Rows from block 6, named by matrix and row number. Rows with one number belong to one channel. Each number is 500 + 25 x the weight over its row's rms, rounded and kept within 0 to 999. All counts start at 0. Numbers have three digits each. After the name is the row's rms in percent of the matrix's.
# convs0: first 3x3 conv (model.blocks.6.convs.0.weight, 96x96x3x3, standardized in use), inputs 80-95, a 3x3 kernel for each
# convs1: second 3x3 conv (model.blocks.6.convs.1.weight, 96x96x3x3, standardized in use, transposed), outputs 80-95, a 3x3 kernel for each
convs0.12 101:447459494517521530508500491475491483494497486487492484521508507501496496487484488491478495501491513516499515544543526549539524504494490485482468488479469541535522517517498499505485509513507519507491497491484450461460487488492484492496479492497478459455510498495504503507507521532481486512469460466524522509525517501491503488477501505472498496488502485525508489527505486551537532473498512512529541498512521489495494502496480525519499
convs1.12 114:466494510460477482512547552500503489491506487464481468499499500513513512468464460479498511486518523453469472533519509497482483520524541469475499530524525533530522468479488495500488475472458483495507529526525502495498503512508507506514505478500551554571478496504521515502490497518498496503529520523521510494518496479528507494488511526491506500475502488497519534538546551499500504501503510471481498510530528474506515481474481524530523
convs0.13 101:520501474502501501520520539472485484504517497485507496484472507492491525508508546520519534524523533519509513446463478455470474494507499527519512518504493499474470482497502497503506466476479485496492480487484481477459475480484492493487498503490471461464493464456510518516457485514462503519454483489490485480506502485487477461537530523497488479477473458504504500513512507480471468482496471490491453535538503493505501469477469472489492
convs1.13 092:444450468464485504484488510515491473539507498576533522518521516518518513531527523463471475463461484465475480512513487506512490503524535481510511472504517449470491489537557476517540480500504498500507490489493501519533449481501493503500530543516506533537487517519492519517546510487521496481496504516491510502500517494475499464467480512504503514485496515504527530511526526488491481434425468503486544544517571516478469494484480516527533
convs0.14 102:494509521485480487465459458477495479474493483491501493506507505505509506515505501486481487491478473521506489494508500518523508554555536496494499512507505505489482494472407491492431488507482486517536471505526476518534501505510489488488486481475522518514491492497534533536539524535492479503499492522482490477482500482471495473495537539469504500437456440491509470472490458468478463466497489492514508496513512484480470486485484495491493
convs1.14 098:459494529471478496525496492473472509510499524501489517498476489495475487516497513495510512490510521502525539504489474520520504488496505542509487515493484551544540508496518534514524561538527464491511447486517464506565520496415520501444517539516482500488477494496504521523509533542494518538491507542521530501491528512448492491499484520507504519486502528521550554469484485469472466436490469486522490475497464478468510515468499543468484
convs0.15 098:519518486500496457484479443464459472487484495517527530492495503501505507509512509493494499489491496485483482458469478480477491507505510492498518483497530495529561508499485494483466487471456494498512461461473456456459483484491490485492517506506509505491506505487485490474435420424463462471450459476526508473506473440484441434505473441474460446439437450500491517507507541537532557498497499524519510545528517480481486502515527505513524
convs1.15 107:466498508500533536462479480501493485493486489513495522496505507497504506502503503426441477427438452495502503514499488519524526497515529482470471501481491479468483481479469508497480506493471524529544482480491490478476460492508488501504470490488486505497519546553493505512526518485528526504512517508479465472486482481494486467470452421499472444495483470489498483464490499499528542510504497502493472489484473473514491471509503502524497
convs0.16 099:519519515516508495505492489451473474465483492477482490469505516472501522474502531477478486488502515498523537483493499483495520503498528468492507479490482493487469483467455473480494455490520475481503496497507502511516516507492520510504487479478507475435509508493506506500496488475511508492508507480472525517461517498450505496476463482486485495493493499483523526494515522511508513512505511511507513515505498489481474489497492476494498
convs1.16 108:503510515488500492497500486544566488523545477504537482474475489485485494497494498497523530501506505518507499459464485484491505514497491514509490534527496511495466511511530495495517505490499478490534478489520494508540534535536486472483469486485511519515525518517524516510502517528512512525506510527497482482512491499503506537479495486502516491515505476517491513521499516477477496518530525503525529486503492509552521495520496518502452
convs0.17 098:485501487508515498509509486482490497516516518533535529518515534518508525502501512493503496490498489506506503452467476471493502475497505525535518554553532527515508507494465495475446490477469493504500510531534458482495482509509496516518475491490561573601497498489502503485473478472506513528500516537496495476503490473471474484476497500502526528480516517544517492535503480481458439470484487476469458478476468491494494494501497490498504
convs1.17 088:472478502483493501498498500430448480471473472517506500497495490501500494507495488508487480507513503507496468527531547507508525480478501475469465481476483484483495511522524511531518505525515467456465510494487531536513492486493483494483478501520435469468485501479472461461541521521523491502500486497452462477485488501491481494478490516489500505479480479538555540501506494481486484450472521495492502525530527468466454515494465536522497
convs0.18 101:485508508463463446478476465512511493518518503494484482488486499479474488476481505496512507487499489501513498479502507509523529491498505470461439498481465518511503457500500478521534487542562511519526476483492511516519479493512479503526478500523487493515447496545521550560532532534528517537511493504496503460474491461456473451441464483457478476471480477458492492468506521462479504447498531457500525447478495499520512488501508492491499
convs1.18 096:531545527531554536485513518489505511504538558502511527496497501498501502509511514507493529550545570491503503498539526476519505489496483574572568514505499524508493514512533494500504463481458464493498473508503498540546515504486529517503542547522463481517434466480494511510549528504496474478460446461519552546500554539493542520485491477499510477488500474486488492501483489509489482485516540493509533545543555560525514584507504585518536
convs0.19 103:474468481469472483478494505515493485511491473508495472477475480491501499531529516498497488501495483500503491515497491512492492522503505502518519491500502502511511457486476474516532471510539502496505493492496496505516485507510485503509482492491541585575506525515543554538446460494472473495497488497481474479495489506486488524495524523487517504497528493504507498473490503462466483488501496496506497505521519458477480475476472480482479
convs1.19 100:493520521488521531499543551459482478492505504472475469509495492530516511530518519524500511494481470522517489540507490531493467510480444505496493510486476487468464527510511499501517495497505574561563528511518474460480525502494559542524491489496460456462497474462509484448525539549502525530503520517487492489520528512511516511496504485505519502504506494499504494498510513494491505473512525529535517522530506478510493489489494530530529
convs0.20 098:521510522509507536499492522490489505531526530519509503506495498505483491500485506474475460461485487485515514453477490487515512482497495478492508476500509475501509498474456495483491506500527533513530544513527504476484503512513528533530507516514543551542508509496509543558506490496517515532494493503465496455490521476499516469460457483454469498448462482517507532528500501565554544498478481505489477542529505510518522508504496519509495
convs1.20 094:479511532481509513460475472477467444470483477506523531484489493491496500482488489479490523515500516486450461518519496476505501493535542482492499510512509495496493475476488480473479496491490481490483490498501492492481445458487476496529514513517441441432497502498506492476462469490495500517504509528464486499445460485482489504531533512493503496493498489509518525501494508493486492429468462455490484477518510449450429504543540446489514
convs0.21 098:472475464485489480482490477489511528472502528459491514535536512524528507496507506500511526495497505524520513527522491535539499518518474503501506504506513493497508550547536522530523494505499462480488475484502471481504511508497520509494480474464589558545518493490506510514530540531500516525481489503490505511481495507481495502537530506525528524513524534511515504502517507490512516510505491529518500535523515488501504476501500468495485
convs1.21 108:495477479531513501546528504512509550476475520553541575473470479450451462452446455483483464489522496460497485542527547470454479474460480485483471479488473502508494514525533482484476437432413473484490487497496479482485487457484511502494500491485440465476514526520521503492541520519488466480459459494473511482468523506461523516455452472499488477511496479517511518512508519508498513539512498506490494599571566517513547479468503525512543
convs0.22 102:495513513501507490491502492535545511481494485487494503501490505496492517489491515505502490536537512518515491505510493508521498492510505472487490454460481482470479505492485490469466509487488492475478510487469538514472507513516505517515496508496485484486479497486541561529469469416529534472526535477503509520474486529457457492453501460476522462451488448524518495484478472499494501486462455495457446514484471491495500522515520516504509
convs1.22 120:480487507497507516464486502499513523502521526456464476477488486471483480475486482481547475483524459474450422472481490488492486477494480501498492472472472525532533515539513491498496475472476483502516511525533479497502477498487455476469451507528587566544517489495521522529501516499476505508502517510499519517498526546480503521538539587534537601527546586463503486488517521505508504468487517435446476492510526470517511459495516461484493
convs0.23 102:474468468504502511501498511470478482487492477504512482482462451510498481504497483492496489494488483496498498429431437489491489475483475503516528503504503528518511534512499516500483535531520503513494532523492527516486496492488508509503501519528456475451509533513488517520494508525498534557486514537482507507475498504486505514493468454466473474474497513489521511499544539486523535495495507496500507501504503491503496511513497506504492
convs1.23 096:433454474494509528505518548529545529517527521489485500500491487496486480504492489490491481463480488477495505476494486514533519548566547470464470472476490531531535505475481522496486534504481482513516465492484479490482497491488487474460496508485507512506470475468521509486509519494511517505499520539509510503493513511479492503513499463532524495517515506494501500463464471493485471519539547505521511477493487516489488533504483535539511
convs0.24 097:516514501510511505501487481484484498493491512455459485499506517497516518479497497500496498495483476505502484486483460481490478529542532479478489479475476472470478541521513511515522492493514561557544527511500486460456526533518509511495524522508512535543509498486481477473512513504498474459498467453509509517490490474466461438512539509494517485481503487498499491519530529535536554510495468506490468535515482514510500504499486514491471
convs1.24 104:470489499502501501491502510538551515501519481486513493514519509519523514517519510479494493504518508496490497501491475503507491498491489559561531533543526502498483494489474477483472468500508490493482484496481464467452464460462517515501485475447501512503486488488511501490523520510488490506459466489550529489524522497481481478481480464487492477464480496491483490502478472549524496520539509509504476485478448480458483499497518484492508
convs0.25 099:496503491486495493482494500500510520466465471485468467481472502480485523484499534503502498493485480528520522499503504506513514521524506503507505477480483493480481468495525486500516507506523512481472526496487508483472507521517502507501473463454474465501473457480456449458479498488462477476472492506525490495519503489524530509483507499521538519525515490502490484478466464459437440522529500516524502517521511492500503483484484505491489
convs1.25 098:557550560535517511500462446539477480557488504500448498500516511501515508507520512507506439476471417456470450483505557511532562515529542544556545443468462473506504528511516492489493515508498506512513528519509509498484485488473473487478519540510491502492483487492517505522499519523517524519535534517502501521480491503488518523500484494494488504494493492507504479479478470487478484518493479508482462485485476502490490494489477495498485
convs0.26 104:494512512454468465489502492490504528499505510506512500508524493482500475460476465497516523509514521502491485524528523492500502505518520515520557511513547470473493510453433535496478546532525524531500500516498510519498508500495513513520502496502482486494476494513487492499531522496539522504549523507488478459491482446478484454508485490512488504502482486497495505523517516519519509454498511453481480467494499466467455518506501522508510
convs1.26 091:506536536501510505464464447490493475551527501518513521524525523529533526545548538459474463482473474524524539508499523489466480473452466458449445428421426489473464515496505545540550573572577466463457500492480475455456447444466484504518492504552515498475525505472508492478487476471521511499531539527516526534493502502496498496499498480489498469513522486500495489484496497467482490493476505508480484522524520493489489507482469559520499
convs0.27 103:457485482479504506486512531541535521531531521505519528472479491504520499512523481495494492485496494484500497445446459501501507529527519533524499521512504549548556501518520492514511477493472448454486447473505453479507496497499502508509532538532499493484524516500495479463507493476480515502460503486549533510536524518514516525500492490492492479464467469550535523518514502492499488539553558520532538516518526517500486530510496506492486
convs1.27 104:514564557472526516422469470527480491565551569543542572478483487498511513513524518505497497487488496474469491510492466499473453497480468462474473442441462423415448498530526475502498503519508492496497482488482462476497474469472481465462460449458526523527514501500522498503524525504513506487519499474485489510495497521475476502519516509479490494467477483483495490464486492453477486465450468460450461479484493445457448477497482458478481
convs0.28 103:494510531468482502462460469482488488514522528534538550491522496480514494442481476491497499493503500489503500517511497534534521501501492486491500474482505490504539528516497511496466467456425501503497497495488513508496489477481508499499511493488468462468533512509496477474468475484501512531504512536518517522498494513502482510476476467485484482506507502519508514521522523536543538510509503487488491478484506490484497482488515488497534
convs1.28 099:523520508499512514479495513521520517480489463514502465531535538525527528524524524487484476484478460491492478496482463501495477462471468478493487512523520519543551466479477456468468495502484487484478488494478474471460446455490479482491491484486504508502517515503517513499512523539517519530485491509496503463495525497493533513536533530535529517516511512465492490507538546489510516505505489483505511498524532469485513455445458510493485
convs0.29 099:484507486499511499496499491510539535488512510485505503506516494480503475480510478484487500489485500470474497546531498508502497505516529509514516504505505502498509485484504492483500523499504481498487508529520507524516512521516505521512498513499523529504505514494508514504482487440497503449518507451486488492477487486485500505477477443515514463516509459476490488479485483507487476503516509499520502462504492446494516459496517460494515
convs1.29 099:496504503483485469516517473551480431579532506546524516511519517508508497498490475543541539500491485527499484507509521498476483536519521531535534499510519460488513498496477485504482486514484496513527481482499491494508499522543490482518495462513508507521504507515478485500487481439498496455495484445482512485476532517475544539499522565475503531496519518475480455495508500494502503546523517544538546545545561481518488513543492529537503
convs0.30 102:492491495490493504512504511500525570479497529520533541515499478535500473534502483480487492479488496488497506493488494507511505503496486483494491457480487481510522503502541508490522508493520512490510524506524495485494480472481520512517520511506479495508508517526485490500507504461491517478473506464474473470474478482475485490496487491497489501479465489484490526489484504507513519511475476509486498497484499503495499500501495499497482
convs1.30 102:512516523509507508513494487487492549511501529523514536509505496506505494517520508541500489497473498464466505520512505493485495525522519479480494481482496489492500517526558469488526458470504528516508507491496492496509494478469489488494492481496518520499527538511532542517506494524516518540518513521493500484526541510517535500524525511495491470503503488482494532524521548499500522499491515513500500494481473501503518488477500496496532
convs0.31 101:479499493476491483490499489512516511498512515520542548491500515484501521485499511531515505505496493486497502475478453512512478528538508500508506507509504500484473495475471529510496506501488450451460498498498520519512527506491540509485525493473520508492520509496533505492468470480470474495467452465588542541581531530540510513517509472514504460503501458507469462549519512580555537522514537524509532525502516509526519490507507509514508
convs1.31 086:467510528495516505498501474489515508432473483457484471514527530509520519500508510535549542532506492491456424528505493520507507526510506509514538512502499494494477493521504500529522484521522555517488541522512529528540481491486512527510509489486483483502499495486499524525487482495491501504470507498502467437493476456502489491533519502552536518543510496473462434540540496544576536457462493461481497453492505479478483516528533461486487
convs0.32 099:520500504522512515468462462504499481496481468509489478507510524479483499469479494513514512492501506502510519499498491518512518488493506502522527504509502500497495479460460485467461462457459517514523524519518482473470504506512510511515495494498452447430473461450482483488507480463502484469492476463507506504490494492482481486504504504504498492484482474518540551491481478488476460463478462507517491518536518488480459480475457505509498
convs1.32 107:512488503493458451496464460497495519489469491555544557498506498500511507505513509456465471483510522461495493491491484481474478492483496496499490501525538466494507453446423474465448479480458496534552491514529453468481472474479495494507469479490457461457478482491492498503491480472522511492493489472499476496507481484508485486452465463487490474536528492497505512475474485469455472514494471498486483490496520488475486476464462491486486
convs0.33 098:456473471480492485491505501482497493497516508494518502501485494490474488499483492497499504510508522500493515499515506487510497495509496500506516482500509500517522521530529515529530504527527508505467504499466511503478527524529513510515490492501459448432510483470490464457505511526475499527438466508517492531531504546540513547506501511519513524537537543557538576533512546510494509516505518519515520517517514499499475479494484478509511
convs1.33 105:506507529519532554489507515428446451468497485474511496519518510511510508516515517475482474469488494479488488542518500513494470561546521511503488503506499486484485481486499506505515501490494521503497554538522534525509485483483468481492465490499501543565494527549507520539492511498470510508489527527466481462491501475532554525447435434464443442464440435458470470474482475475489489493464460492471476493479485498495476505506477498510481
convs0.34 101:475470465469464480474462479505493502492480490505490501469492496476501502446482487499487485509486483486476474504504531494502518512509514516541555497522533482511526514521493499497488528526522516507489523513483503498462521523522522517513517517511499527499506507478519516504505490469479502508478519527486523500496535509517546524504500482499502481485504483536500465512499476511521517504486515510490524512493517494491495493491506497492508
convs1.34 096:461497486467492478497497493494518525483503502505525522499537509500535505501527508533492472500484492482474480470449457484472484493483508488509493489500491467468462488483486521506497514511515488527517465512506463503494482508442476506444490537487490517508500518493525518502489501510492490499489485494493501479498529491505533482509502480481491465496502489501485521538510534519504514421473478476529505475533508505474494512467478518500503
convs0.35 099:502486473516500476537525492498536538513547555503528521507505525519535547501517525513507507502496486512506494493502489481492473496520505513503516575560572546530540519523490523548541524546545492503494498502489515530518503504496506502493501495491495496476496490476482496499479490478471491494451481493482466485502487506510505525495481471471466467485483484510510505482496514473492507480482475496496478502507492475484498493497505498499498
convs1.35 100:493484482509501494518502495502493501512536551477499530446442452461453453483469464478471451487513516479485488510493509507470486538508522489490483521513512549545529470471477486493499482481488547518491512482447505506503468475480507544542536564538512535538489493497523503500489497481487489494517512526504510459526541498510521499476484467529524485537517473470464482514493518573552554494515551498512553519538582498489506509489474547540526
convs0.36 100:512509465510501446503489436520522513536538524510511507511530501520525499514519493479478476481491487499507494481527526506549540503527502486501518484501523442469493480514504476516518458497515533539524536555544555577566531508508518499502526507514456475487467474474528529515537566553506523515505517516470464496476482504491505521508472483494459465507500502459460484499511532528543577495495502499493504498485488487498504491498498507512496
convs1.36 092:505492493506497503515509506512501496491490488462468475500502505501500504516509513494503513505520531482508527502501534511500514493484491511511499486504502515529532493506522481504514510527518479451454506493489524520524508538542446495501458518535475482503471485508501505515525530544505500520486486524520530525522549530503560538499508501565553526538519487485472471514514513526515505510500498491487474501518515498479538509488547481471534
convs0.37 105:488484462482491470484489470523547538509552549468516525502496494498490503496493511483507483488513499496507502462463494517509528543529538464479494455472495458478504474507517465492499496518508480508526489511528533551558519509481491485462534533512457442444452457472483517537507467481511502516509524536497507541498501522499488504518523510507517489523528485460474485456452455468455448505512509526536525542544527535522511515507503524521519
convs1.37 093:509471496526492515541522535492477463464479472478491511480498494478493487506519515510510483510511507489501504486488491492506491457473472458484503541555550532553553463507483495507479510497476442457469456476491469476484460494468463525502494537504556553557511518522490523528456485495481498487499521507439464472427446460448452468519511526505485516491468507552562554551543529559538525478500513513513509568557538453495478468516507492508481
convs0.38 096:430461495481507534518550558484486478482486483513514505498492494492482476525501483523520497510513496474486481514495524496486507493484500483481475507521519516542539507500493503509518484491514527488476525509504479488502541544520519533513487506493539531517497499488504500487494513483488524500485519507492452421484453430454424434478451463487466479490487501463446460470471493496520552484488498466490517452475504482486497487486492494494490
convs1.38 117:448449474481491506499514517503502476509510499503500498511507509525519512531523515486497494483499489525529512490485476533510492543521501513485484504478474471454458498475487496477482496478475476482479455450457469445467514523493493523473492528475489497474494503486519519511547536508518527533487514536491519497477516510477509501505476448497468435492471433480485482500515515526544547524532514520546527505541541506510494487500493491512516
convs0.39 101:520530527515529538506533550451484482463503523479515541513512504490506497463481481537537527517524519485498498509499503482479489490483500525507502518503503512499504494508514479501513459479503518525538527523532504499504488487489508518513477498491476494507494488495484473477508523520491513509470509511495461492468433458462413442447452477491501523512527544543533536531513520519510532501524534498516519504507500489495485499510503505511507
convs1.39 090:503515510484507501475497488459471456453477453446492476545553538529535518504505493513532517466479470506510486545540536520531522499499489502494479489498491489498485513509497528527502500490462493471451533527496465479473478504507493514520486515491501499480530526524505501511525525532511497501525513510525525479516536492513544512483476498524517520525501502468461431505486468492480483469499495490514502473499484437445499495503534509514531
convs0.40 098:494501494481485486490495512497493486490499495509527520498475481506488504509485491527516494515500485496479478461469473474483484481495489521512508477488495443469480490490492475488495496503497498497512519517530510506511502510505498513508478491481430468490468488494530517502477490513466486488470490489531509520500494520483474514516519508529529526519524521504495491458468481427446449483498499471485484465479483472497505473500507470495500
convs1.40 097:465478500489486482504505486475497485481511498510541523510513508515519518536539538521495496511504509496510510510524534492503515470482493491486488489492495463473481481481485520507502541528513463502507476522529472497498506507477486507473516523493489482465491479471511518512482467441485478458475486482504497498498493506492484500501493468506509490497505497518519526483480479504504504480483453485482444489492463492495469514526501515524489
convs0.41 095:538539531495494489488492489511512516520525530492497501474482458507523503520533517492486490497489492472470478496482488510497496497503509509514523542533532520503500526521490514508493520512507562551533506493485482458454484485475486485467501502486422429444493487477481479473534497456508484448479476464478497516473495520465491516502485468486476469494484480459450457522483478497468459495499499487507508494521521503497486501506499501504498
convs1.41 099:529512496507502494496501499504547557493529538418434459496497501497495495510501497504510503451461455507510490471497507524533530556553531478493482490486491577568565492503505483489477486501490505506496495491475459455441524527527472482505474509494499482477525508498521511490552544515522522516514523525485540513512571553512554548506497501535521501521514502549528505523510500525525511454492503485518533477508517482512495498525533432461482
convs0.42 097:464459482495491504515509516500493498501485484494476466516523519514516510511515503504495510504490508515494500509516489543549507546549508512510493505505490501500493456501494460499492440469460514527519516524516522533529493484489485479487495497503479454444451435438475468476467481524451466506418436459544512476537505466519502467508516514500503503486491491491471504471466495465477484502484482524505496535511492501500513496499514485493508
convs1.42 110:529523533530528519492484471506493478531514506506473476484476480490487486500501498529508489508490469548532516464497494456476473478495501541529505470469456465470464530545542478499495472496490495502506459456466495487489505492482498492491484487466515507504527520523495477495531562552501527529472491510452491494449514513449523510480501525463500530449473505477480466445452447477478469488487485505506487487488455490488469503528504474500471
convs0.43 097:479470483481469481515497496523519511504504489514522500508497462493497461492508477503497484498503500489506513496501504520520509542521501469482511484504528507514513503513472526546511510542521529542539503514512477492507496489483518514502513519512515520508497486459482489478468470472473482505456468500511512538508493524511485518520487462483470455468468454507510507526539523506526509516510501518508496513495477486492481491510502470491488
convs1.43 097:477537541467517527476512525530539515498518492495508480523527529530535537522530534521562526469514516459491499494440439508473474518497506499490494496506510506530521461478498476474478487480474496498494462476464454487484506533498467496482463506473509494495522490484487474487514520526503501515495507526529511490516510503518499498501511471512538481500542500466458494504488512542533536472483466488475423516504432491487516489478496509521519
convs0.44 105:520492473512502488482483464453473460464481469464484479508504485492501475484493464517520515515512501514513504476511499496522492480507479469478480461464463467465458466498515442471488443462474558569577531543551526533536498483487529515506529518506488476493498493511464482503534529525497500487473483476516514512522510488509493468520508487500495489478487496461464472499489485513503503490495496494503515520534561517501474503497471495500485
convs1.44 098:488470468524489476519479471505530504492486466532510497494482486483476488501497516478493553513525542516504508507498517505501523479482500546531537514511519450452466494513516519542548478500521540549529519518498459457442533509501533530526534534525519522513524536529523521532523508519525524531488494487536526527502488491487473478504483483492480479477486490486528581475515559453485509499513508505493493518519529515490509477476523502527582
convs0.45 091:505501482508494485488481491511518511510517516528544542474483463483503483472492470498505509507507513533537543479482476474485486472478473532517518494493508467483503474493500484491487491486478524519508524525514506507499522514507506503504484482488518511500507505516525523541486459464496471489486463493513473480509473492520496507489483485510512518510518529480497514491505508490506504526512495524515513519512519501490496504497505527518532
convs1.45 098:474488503481499505481492503461470504512526543469488510517535535505531527500524516527520490502509500475513525497503500491511514488516527491514510509525513519523502509498516495496520491486510543523491523502463497489476511495500544519534539541543532521498510506491524532510466468456487481478485487494510510515513535532483516520504501496488493470482493477486489485525512502551529516533523527541524524538513519497497504549504513589532513
convs0.46 100:509515493484506507474497516525519499521507488541520496479481507493495512516518530480485500503505522485478492501500499529522510541529517482477455490489462469472460467471482523514512535519512530564563501518520464465471492489492503501495498498489474494471507520490482462444506490488486484481439452460504488542501476518473466481488508502461469454492505492487514524486501505474491499532509520523507519507495502508513515513515508492498492
convs1.46 101:498519562509506523515492489559532511507517508526543522503508503502507509515523527527539526507500481526491454464460455479493478465470462578574554528518504516509505508482456552547536501515507498515529487493493480482489515522501506529490520522496489487467505509491464488487486490525485477497490491493498516518484501493477486487475457460499491497496480484526527503525542534455496517513491467497512499478514503468510544474505540517537548
convs0.47 099:508497505515483489510475483516504491524510493495496489481501519479496506491489486517511525523510521525507503563529516534498503493469478510514519511512500486487478510478454528498451527512471493473481501489492515498490470481489496508504521530517489493509529515497519496476496476519497469517513483520541503501546513488536507475484480508486485515474467485517503486508498485481480495451455469470467492480479506487471467486470468487472469
convs1.47 099:460524527460505509462490500481471488499493504526510504482473470487482480495494498446477500454499526482507523514502500508506507499505533526528548488482507451454480507489509521489501573541536462503487467509493479481475494539511484530520469510522509545523496505494488486489496496520488492527496504539488493450495510476493517490520551545490543520472521523474472501497498508489501495457479489502504492506508498564511498573509498562512481
convs0.48 102:472502506480504501508525520493512512495499501525523515484498495486501493480503499459496510478508510476489490477481490500492494519508510504513507492497481491494477476480493502493489464465456519527536508512516485488485482493496492500493501503493493513524503496501512504514489482509505479488512475487508485509517493508513490496504528518483527525459498513478504502498490484506483466495509507507500479506515509487500527505495503529515514
convs1.48 089:525516549518511528512495490475466467511522508464465459467481477472484477483490484520518508507489502530525543475481483493500498530530516508511499519540525527571557528534536518520508515505492481488506514516514484510504532532500553534487541543506507531550472489520502512540528537490486501463507505475484471467505495498493481499440462473472503514515501488550522490519497461528522496458470469490506461516540465473463473527519501503497490
convs0.49 102:517485469537502505527503517511530516492510503490495487519505509499499504485488488494507473509518481521518478462472493475487515499519544476468474492485497486472496465482464477520526459515535475512498489528517490513497487515498494533515476513491472516537525563576526552559483518494488523486474502468510482558521488568523484572484506505521541523522539504551535512548534500552536511479466503481474512497481507495507511469477490468462478
convs1.49 091:490511509490521520486520511514519462485511494500539523488505508464488490467488491494502491510504494494491494491526532484522531523559545524540554530528525499481475497534519488519506464505515500514548487499511478496486551543531501489483481516501532512509474468481477478496502511492500504501473481491454436497477460517497478544507518519498511508495494476470469493498490498514525518494518537518546542521539510492497471516530500503553524
convs0.50 100:538550570502502524513529543485494462503514479511517494517506506500507513477491508492497515498508524482494505507519513482496488493492488469469469486503501465482469529527513508498502524509509487468482504495512502491514505507516492502522478488515502496503533513523528506502500513488518534488495510466480512533477506508477489482517502487533516482497496471546510492576560533523530503463496487458488486464489487498484483482470481478466471
convs1.50 092:463495473471497483462488498472475512484498511489504507517514517493491493507503501488501492484487468520513500507478477481480491503524548536525494499488476485484496504482467526508493494481476489510538501514529541545545491474512483498512554568544485499500478489504518508520440453477472489497467456446507518525480487507479495510496486492472470491491489522515502486536531518498520534473471462502514503508530518466467476523533497560554502
convs0.51 102:529521512518522501541532490479498485470513513487544548485460500501466499533495518504492493519506506514501497506523497505540521490523508494499511481475486455460483455478469458483488472486526502520488510520496493505488509499484521513502511507501491489461509501488503498499481504502493509527512506523487482517495501567485507603502501497487490495476495505501499497497518531462499531477508516488504517485482497518513487513517512516520516
convs1.51 091:468489566490495555478465509460537484496563507488571534517519509511517509508519512500511482525549538510525522491477443472480439465493460547535539511500518492471490503526548510524529512510500506518532494504522476494512488536517463545540453529538541544528569555524539532501456487475463483490495503509512486513520506517516499502511527541482504515455474479490523536466485503475471480433491478473519507466489495518501503506493500517495486
convs0.52 096:477474521501481508527495505459455465456472477466492495521513478500509486481503491487490486480491499500504509514517517519518512498488478467465481498505527476479492466456455518518510530536523509499491490488491510491484509506501531520502509489471491449457487451461531489477441453493499503528548528507561526518566514501539495479531506519536506509522496498491448438482464465500491496490504530481493529497509533506504497495500497488497504
convs1.52 097:488494512494500514485470486493529490526548508521520484521512527527519529529522525515509529539537554474465474510505485519485452549504480502507525487494524520521537478472488502517528487496484580572569502497542493492570484482477489496503463470476514481476518499481511513492489480474502493476490498484502463466505486490496505519498472454510491480533527535451473458486498478472481471460484459446460451463476459465479454456475470486487469
convs0.53 097:533524521529514514503484490446486501490500484495492470507481453522499476527513498472493497483492488508508495554520512532494484529503502527532522494492502452449471501478481506470466525487486528498490502467471484467477498494488498501496495502500499512499498520532504526532531526563506494515498466476483500483477487487490487503460478492454460472452452462477509522502521516496491458489509535473490515483481491478494493490502491509515500
convs1.53 097:529511539501478501465452473474514516483484497509489502491490504485481498490483497487499503501527511470515499451474479508509480532510471535523512494494505505500507513489479510478469498470473510540534508529527528540538531541504485493487504510492519507498481479470468466473487494487491505508482496494512500555512489556498465532526508501534505502535497490496522522481492480468478468486471470500476475500480501540546525501503493514504499
convs0.54 104:440482501463498506499522512479477470486487483465470471483536533477540529459509497499504505493517524482510524496500506487495503462477484524522497508502471518520483518482469525486461526477448514526554498504528487479498510528504524538518514524515474448457495484497510500516512527515495491483517498487485512534486514530488510519552547515518503472494479445561511479569536505553552538454495500476511511491513502476487490479497508493513525
convs1.54 094:536528519537537513515502473521530509538568544498547541465481479461479478464478474523510471482496452460482427467497517459498515494523533471494519464484510499498506549548509504519492462493474522514534524514533535531533467475490510518524535540518495507509506521526507531542516508501537513501540523511563563538542532506529505499493495530482501534487494518516518484519527504522545537509495515492494524480470484538538514499512498485507517
convs0.55 101:527524535526514527557537548460471471479482476467471468487476476494482482481473476492499510491493498522520521502506494508516514501503507507496485473463446510505491511549559450480493521539553496490470505507491487493481518513515501497499517512513536543542506490494474466479509530533490511526526543573487475462477475478495517530465477500505513517588587579470460468482484491490497497514505509512493483484465457498498488483489489473486497
convs1.55 110:505505504487488495487504529544520495543528505473444428508498503517510513511506509495486468466477482506525535503501489511507499553548529487490483466475477551552549501501526466479500464470475507496481515494482527506502469501507539556561494509517511523517503519523529540552481478485470471497519534569484496500491513516499525539426435438486499502532538530534538530516509492530523503520502484527502477529504475470466474506496496480481491
convs0.56 102:498501484536541521525532520524526541498498509513521524503519522501510516491482486493503505493494481493486471530525519510505510477483492505506508467483488467487499470483482499528529464492505482498506506524524511529518476480489488496507480498512415462486503535540478508522506529498500537528461499502495483471503510503499517513509521530518538554517543560522547567486522547485516539518501456533516474513497461487491494481481493481478488
convs1.56 086:477485478462474468449451431492501532475493521497500528498498511483482487483479480503512527539530535508510523541536515499501485500511499515525518520520501498486460478484479468481473499509488516501503490483492483477499541523500537516516524521531484502508505512512517506501504486482502500513504510532479497483481511500464492491516469446536489448528498466478489494514520532535544558513543533539554549534520507522549546517539534487509524
convs0.57 104:455454457475482494488508517481491494479480483502502495516507475523511469497481445527516512508501504517511514498501505497483490498476461517509501499482470520493476494497522521528541552560561550550560496489496483469463500494497497497505495504513476472470504501498528527518523528506517515495519494456498503514494484478499481471514510488508504492495499503523535531521517511460465466506491508528503504518491483516519509495504494479493493
convs1.57 099:490503506523540534544569574524524531522509508499480477533529518528529518516517507499483444508490466504482472475474486519527529486494490466477491531530523580558534424422408493480453468478478520501508513495491518501481490506489493504473560548504476498506511523521541527517513506505512503504463462471506514528512528527497518505526538539512516513496498496556558545531546550508522529520515511501502492499509496556552538489494491482504508
convs0.58 104:524512521526542558510542557513488467489467451478478473497501514478485494486488493504492502513504506518513505507493482527514503498487481532516496537522501518510500468466480463472478460444429507515528513530541519523520506507492501502486512514497449482504512519494501500493468479472491490478513503493447457478449466489444459490500529515502516490485500485545548543493491500498502521511502481519520499510523511486496482494493471516536517
convs1.58 103:498491468520505490514485478521481484549505513501473506497509522488498509495499500480489491490497480522535503491513513520526514514496480457472472457486494508532550507528491518547526542554558437486462442477440454468435440477483460515493481513502502507499511505504496485501499499524507500519519507516513499526513499531491495514479495495476500510486507511474467460482483484485476483532488468520505521466491527477460493499482514500489502